{
  "encoder_arch": "densenet",
  "decoder_norm_position": "sandwich",
  "decoder_mlp_ratio": 4,
  "decoder_head_dim": 48,
  "lr_schedule": "wsd"
}
Rows from block 4 of the text decoder of a small encoder-decoder image transcriber, named by matrix and row number. Rows with one number belong to one neuron. Each number is 128 + 24 x the weight over its row's rms, rounded and kept within 0 to 255. All counts start at 0.
After each neuron's rows are labels from the 100 texts, of 14976, where the neuron reaches its highest value: "tokens" is the input token at the peak. Only what is clearly more common there than usual is listed. The data: analogue clock faces. In brackets: how many of the 100.
# fc1: MLP up (decoder.blocks.4.mlp.fc1.weight, 768x192), inputs 0-95
# fc2: MLP down (decoder.blocks.4.mlp.fc2.weight, 192x768, transposed), outputs 0-95

fc1.609 [ 67 157 105 168 102  83 142 102 125  92  87 130 116  90 143 158 124 101 145 130  94 112 114  96 107  99 131 141 130 110 171  98 145 149 184 126  98 150 140 143 122  74 152 133  79 131  80 138 121 127 116 128 149  99 148 123 157  91 164 105 114 130 132 162 142 134 122 147 124 130 143 116 134 171 135 149 136 133 157 161 163 111 167 118 136 128 118  83 140 121 136 149 135 145 112 129]
fc2.609 [128 117 101 135 117 115 117 102 122 124 114 152 187  75 174 109 108  97  96 134 104 130 153 110 122 178 103 105 129 151 140  90 126  86 112 120 139 153 115 142 144 145 135 136 146  68 121 136 114 112 157 120 127 134 129 152 135 101 127 127 112 139  94 138 143  98 126 135 129 161 104  88 109 126  96 128 116 146 124 130 130  96 128 135 122 130 138 120 140 122 139 109  90 176 137  94]
tokens: ":" (100)

fc1.759 [151 123  94  92 133 137  99 108 141 165 137 122 117 111 126  98 168 167 142 140 126 110 100 117 140  95 157 133  94 132 105 171 160  98 119 101 113  94 150 149 121 141 130 144 121 152 118  98  69 134 133 111 106  94 109 124 104 157  88 161 154 182 136 132 108 152 110  90 115 139 158 182 157 119 135 117 142 112 151 160 112 110 159 132  96 118 137 138 141 172 113 140  90 163 168 103]
fc2.759 [153  95 145 120 127 144  93 126 178 109 117 146 116 141 169 118 158 126 147 171 141  84 129  96  94 128 147 130 116 144 109 145 146  98 132 121 111 116 115 113  89 127 135 143 110 162 146 144 106 133 120 108 119 106  80 111 130 126 126 134 161 133 126  93  86  97  87 103 120 152 133 170 139  79 138 112 146 146 111 107 126  72 144 135  95  86 126 131 102 153 102 172  99 126 135 111]
tokens: ":" (100)

fc1.67 [ 82 134 144 138 141  99 128 148 118 120  97 116 127 161 122 122 113 126 112  80 143 150 125 160 141 103 142 150 129 126 116 138 133 155 117 132 151 106 130 130 145 101 129  95 164 158  89 131 120 134 114 126 170 173 118 151 148  99 128  62 141 102 161 138 152 124 130 154 143 127 152 131 106 142 134  82  87 140 137 104 143 141 129 158 162 113 145 120  80 142 159 138 128 105  98 140]
fc2.67 [133 146  67 128 110 137 132 131 122 128 110 123 195 104 140 110 125  79 146 139 137 116 116 138 119 166 124 151 125 183 154 133 123 137 133  92  84 176 145 118  91 182 114 134 146  98 163 143 126 117 158 116 102 127 152 170 134 121 129 185 141 135  81 107 141  92 129 131 143 140 124 105 132 128  87 136 136 142 137 136 128 111 156 136 118 179  98 120 152 120 123 137 131 169 130 121]
tokens: "2" (9)

fc1.523 [121 127 124 107 130  84 167 113 100 131 145 134 142 112 141 134 114 130 138 170 126  90 146 137 100 128 134 101 106 132 159 132 180 117 182 119 143 139 132  82 129 149  79 109 133 118 100 121 104 140 178 138 153 123 166 155 132 128 115 134 135 131 110 142 105 120 164 112 146 132 109 165 117 124 128 177 122  88 156 148 124 143 184 106 131 151 120 111 150 107 136 104 153 130 145 127]
fc2.523 [117 153 126 121 161 123 132 115 109 104 153 115 172 120 104  67 129 170 128 126 132 126  91 164 134 102 129 148 102  90 153 159 157 131 157 124 123 128 104 134 131 150 117 133 148 166 127 117 145  90 117 163  95 140 147  87 131 126 103  99 137 108 165 166 138 175 140 134 118 125 143 114 151 158  95 114 126 103 170 118 116 154 140 144 140 157 159 169 140 164 132 106 159 182 100 120]
tokens: ":" (100)

fc1.396 [130 144 112  98 109 125 137 128 117 153 143 165 144 119 146 109 110 157 160 156 139 130 120 142 170 126 109 125 128 148  92 144 144 131 124 121 129 121 152 161 166 204 116 101 148  87  99  84  95 117 147 104 142 149 125 161 152 138 109 124 106 145 109 150 163 120 133 117 126  69 127 127 132 116 113 122 105 108 148 157  87 154  88 131 164 166 151 124 126 153 165  83 164 149 144  95]
fc2.396 [136 129 122 100 121  99 126 134 131 128 116 148 197  94 116  76 100 105 181 138 126 136 116 107 166 172 111 149  98 156 112 147 120 123 118 117 118 111 135 122 109 197 105 116 157 147 150 132 123 120 136 106 115 132 108 130 148 124 113 131 102 141  98 117 119 101 103 139 111 129 132 122 123  95 108 132 107 128 128 129 119 119 125 171 140 163 142 100 120 175 156  82 139 138 159 107]
tokens: "<end>" (99)

fc1.288 [162 118 120  80 171 140 124 117 142 116 107 161 132 124 120  69 113 186 178 132 162 108  81 103 148 133 143 120 152 144  97 119  87 150 132 154 149  99 109 153 136 164  87 128 161 134 155 120 135 102 125 143  79 130 128 143 111 128 112 128 150 159 122 127 202 106 149 132 133  78 139 130 117 105 118 122 106 135  96  85 135 107 100 140 107 116 148 131 155 168 128 140 132 160 163  99]
fc2.288 [132  92 126  82 132 103 107 111 151  98 100 124 176  80 143  89 114 100 143 113 153 117 113 118 140 142 101 141 121 160 114 133 138 104 115 127 115 107 107 119  70 165 115 114 135 134 151 119 126 110 131 136 101 154  94 154 125 127  92 140 155 125  80 116 123 110 141 145 158 159 129 116 159 105 116 149 110  98 135 127 139  97 125 156 115 106 166 111 148 156 131 153 139 152 129  91]
tokens: ":" (100)

fc1.439 [ 92 139 117 116 145 105 163 143 137 122 100 129 127 166 134 120 118 135 126 103 101 132 142 150 132  72 135 145  90 118 147 128  81 152  91 117 153 133 144 140 132  82 141 108 129 153 106 122 106 135 106 145 174 169 143 109 127 103 128  85 141 145 181 150 144 123 147 157 113 138 157 135 110 149 109  92  91 153 149 102 128 123 139 167 167 121 142 104  69 137 140 168 150  96  62 117]
fc2.439 [128 130  65 144 113 149 126 108 135 134 118 133 192 104 155 119 130  88 121 149 139 107 134 140 111 168 112 141 111 165 159 144 120 145 129 101 103 174 142  93 100 183 110 139 155  95 148 152 106 121 172 111  99 117 145 172 122 121 126 181 147 131  84 127 138  98 132 114 140 139 120 106 123 139 113 145 148 136 140 128 134 107 156 114 113 179 107 137 159 126 106 144 131 184 131 127]
tokens: "2" (28); "7" (9); "11" (8)

fc1.417 [100 151 133 155 122 112 145 159 127 155 110 113 131 166 121 129  97 143 109 100 117 136 155 182 151 112 108 157  97 108 127 113 113 153  97 152 137 124 141 142 149 102 138 104 154 139 116 128 127 138  96 127 172 170 136 132 129 102 154  72 112 119 153 135 141 134 118 143 109 113 139 139 107 148 145  83 122 129 166 133 107 153 127 162 177 114 154  99  88 120 178 130 144  73  70 134]
fc2.417 [129 154  76 157 114 139 143 118 118 140 124 152 189 103 146 128 124  88 117 140 136 114 130 139 123 170 120 145 114 150 160 138 118 140 138 105 103 187 137 126 105 180 119 123 167 108 157 137 137 125 177 104  95 126 170 173 129 122 144 171 127 134 105 122 144 105 134 132 131 128 109  99 147 129 113 123 147 140 135 142 119 107 153 116 121 189  96 132 153 120 126 136 146 186 120 124]
tokens: "2" (18); "7" (14); "11" (14); "3" (10)

fc1.647 [ 92 139 121 144 125 105 145 149 126 152 110 113 117 157 113 123  96 127  99 104 115 144 160 172 152 104 125 139 109 123 118 133 104 126  98 133 150 141 146 135 132 106 155  98 159 161  99 138 141 129 104 130 175 182 124 112 128 115 137  66 115 109 154 145 133 137 118 132 108 124 144 137  95 128 122  80 105 145 154 117 144 136 120 168 167 104 145 104  72 145 164 125 125  90  72 131]
fc2.647 [131 141  74 165 115 143 137 112 126 141 133 137 203 109 146 133 118  76 123 142 132  94 136 137 117 169 126 131 109 166 164 136 113 147 137 106  91 188 149 122  96 164 118 131 159 105 147 141 140 123 171 108 102 120 164 169 125 116 133 179 133 144  83 111 142 109 127 121 142 131 112  97 119 133 109 130 150 144 136 128 127 108 146 118 109 184  97 124 164 122 126 137 144 182 112 133]
tokens: "2" (18); "7" (17); "3" (16); "12" (11)

fc1.679 [ 91 138 112 159 136 116 155 142 139 143 108 121 119 149 107 146  88 132 111 117 121 141 163 179 157  69 107 125 117 111 142 127 115 149 118 131 150 138 133 148 140  78 123 110 153 151  95 134 120 152  95 103 172 175 115 115 127 107 151  87 110 122 164 144 138 135 139 138  94 133 160 151 119 143 128 106 122 136 142 120 131 133 116 163 157  95 142 110  90 121 144 141 120  71  63 118]
fc2.679 [124 146  66 151 108 139 143 118 146 145 131 146 189 114 145 115 122  76 127 159 139  95 141 143 122 175 117 145 129 159 174 122 123 148 137 105  95 203 154 129 103 169 117 132 149  94 135 152 126 120 162 102 107 121 155 171 143 120 145 171 123 146  92 129 139 108 137 124 139 135 113 103 117 142 110 135 147 146 134 124 128 112 156 107 104 185  86 133 161 132 128 134 149 180 125 120]
tokens: "2" (21); "11" (18); "7" (15); "10" (14)

fc1.289 [105 152 136 171 148 122 176 113 126 143 121 115 120 155 111 150 115 117 114 114 101 155 146 142 142  79 137 144  76 111 136 122 110 142 105 129 177 137 141 140 131  72 121 126 155 146  90 123 116 156 106 142 166 150 136 134 131  91 135  74 124 126 165 165 138 143 141 139 105 119 156 122 113 143 140 108  99 114 159 145 150 131 134 154 173 119 154 118  87 111 142 133 145  91  80 121]
fc2.289 [127 149  80 146 101 122 141 126 129 132 118 147 185 112 148 125 132  94 115 131 135 108 124 141 111 173 105 146 111 143 178 138 137 156 138 113  94 176 138 119 113 182 105 123 163 100 143 153 133 127 159 106 106 102 162 156 128 115 134 171 137 144 100 115 142  93 143 139 134 126  95 100 121 134 113 123 157 140 150 131 119 113 168 111 116 197  88 137 162 131 122 128 141 195 131 132]
tokens: "2" (17); "6" (11); "9" (9); "7" (7)

fc1.579 [ 94 146 136 149 137 104 134 155 127 144 106 105 118 170 117 129 103 132 115  90 116 136 146 182 146 101 126 130 124 123 135 124 102 128  95 136 151 134 128 148 140 103 151 109 161 159  94 130 130 141  96 122 177 175 127 130 122 121 149  64 126 128 149 141 136 113 126 135 110 126 142 132  98 127 135  86 114 137 138 110 129 142 120 165 163 101 153 105  83 125 163 125 134  86  65 141]
fc2.579 [132 154  82 154 114 136 133 114 136 138 125 139 191 103 154 127 120  80 130 133 124 107 130 128 122 167 112 135 123 163 157 118 115 143 141 104  95 185 144 115  99 162 116 131 159 105 153 145 133 128 169 107  95 122 158 177 127 113 133 179 138 135  89 113 140 102 138 131 130 131 109  97 121 136 103 130 151 144 137 129 133 109 149 110 112 193 101 133 161 118 122 137 141 176 123 122]
tokens: "2" (28); "7" (22); "11" (19); "9" (10)

fc1.90 [ 85 143 120  95  77 120 118 133 119 129 117 160  91 149 118  72 132 117 146 117 124 139 122 126 154 117 113 142 108 123  88 125 160 122 116 107 172 112 151 132 172 164 112 114 132 138 111 121  96 131 127 126 146 164 133 143 104 118 131 105 180 138 128 133 176 131 103 101 112 106 165 165 105 162 116  82 125  98 142 149 174 122 129 150 171 131 153 110  83 123 144 117 136 149 111  91]
fc2.90 [142 130  97 147  93 136 136 129 135 128 109 139 189 109 143  84 105  66 147 153 116  93 100 119 125 170 141 139  96 180 155 132 127 125 124 109  94 166 127  99  84 158 106 147 175 128 156 132 115 128 161 118  96 122 124 148 122 106 116 160 146 127  70 122 143  98 102 113 128 133 121 131 125 114 105 143 132 123 143 137 128  89 140 139 109 163 131 119 131 167 123 128 156 174 130 110]
tokens: "2" (20); "6" (8)

fc1.446 [132 136 118 162 135 148 134 163 115 134 136  99 124 106 118 164 138 151  97 126 108 141 135 125 152 157 101  92 148 108 167 152 118 128 159 157 109 138  76 134 128 129 121 152 155  88 143 137 168 115 128  80 126 129 117 132 152 139 125 135 100 123 133  92 131 108 146 115 139 150  84  72 115  97 118 183  98 143  55 120 110 110 116  89 117 128  61  96 146 106  71 128 135 132 150 163]
fc2.446 [108 201  94 119 131 121 140 131 146 124  84 129 194 136 126 171 138 142 157 112  98 140 149 133 131 143  86 122 171 108  96 105 130 116 143 138  94 178  89 200 149 154 146 131 139  98 163 147 135 126  81  97 113 148 134 126 135 120 153 131 135 134  90 155 213 116 146 162 113 122 128  95 110 143 109 143 130 144 122 139 125 138 160 135 162 117 105 102 118  99 127 150 126  86  84 123]
tokens: ":" (76)

fc1.399 [ 93 111  98 104 145 118 150 145 131 121  65 151 127 154 132  87 101 146 133 130 128 117 111 128 149  74 123 135  99 142  92 128 110 144 125 143 155 104 138 125 137 117 121 129 137 144 107 127  89 126 102 139 158 177 138 109 129 102 150 109 119 126 141 155 149 122 125 140 117 101 197 133 118 107 128  97  91 116 162 122 165 120 151 152 170  98 154  94  88 156 115 128 142 105 100  96]
fc2.399 [128 105  73 146  94 140 128 120 144 126 105 134 177 103 156  93 118  75 135 151 142  98 119 119 116 159 121 125 113 184 142 136 131 132 126 103  94 153 131 106  80 170 112 134 160 128 139 150 110 114 161 108  87 132 125 163 128 115 121 180 151 129  71 118 138 105 129 122 144 147 131 124 120 128  97 139 127 144 131 118 125 100 158 124 100 150 109 130 141 151 107 152 144 191 120 117]
tokens: "2" (38); "7" (12)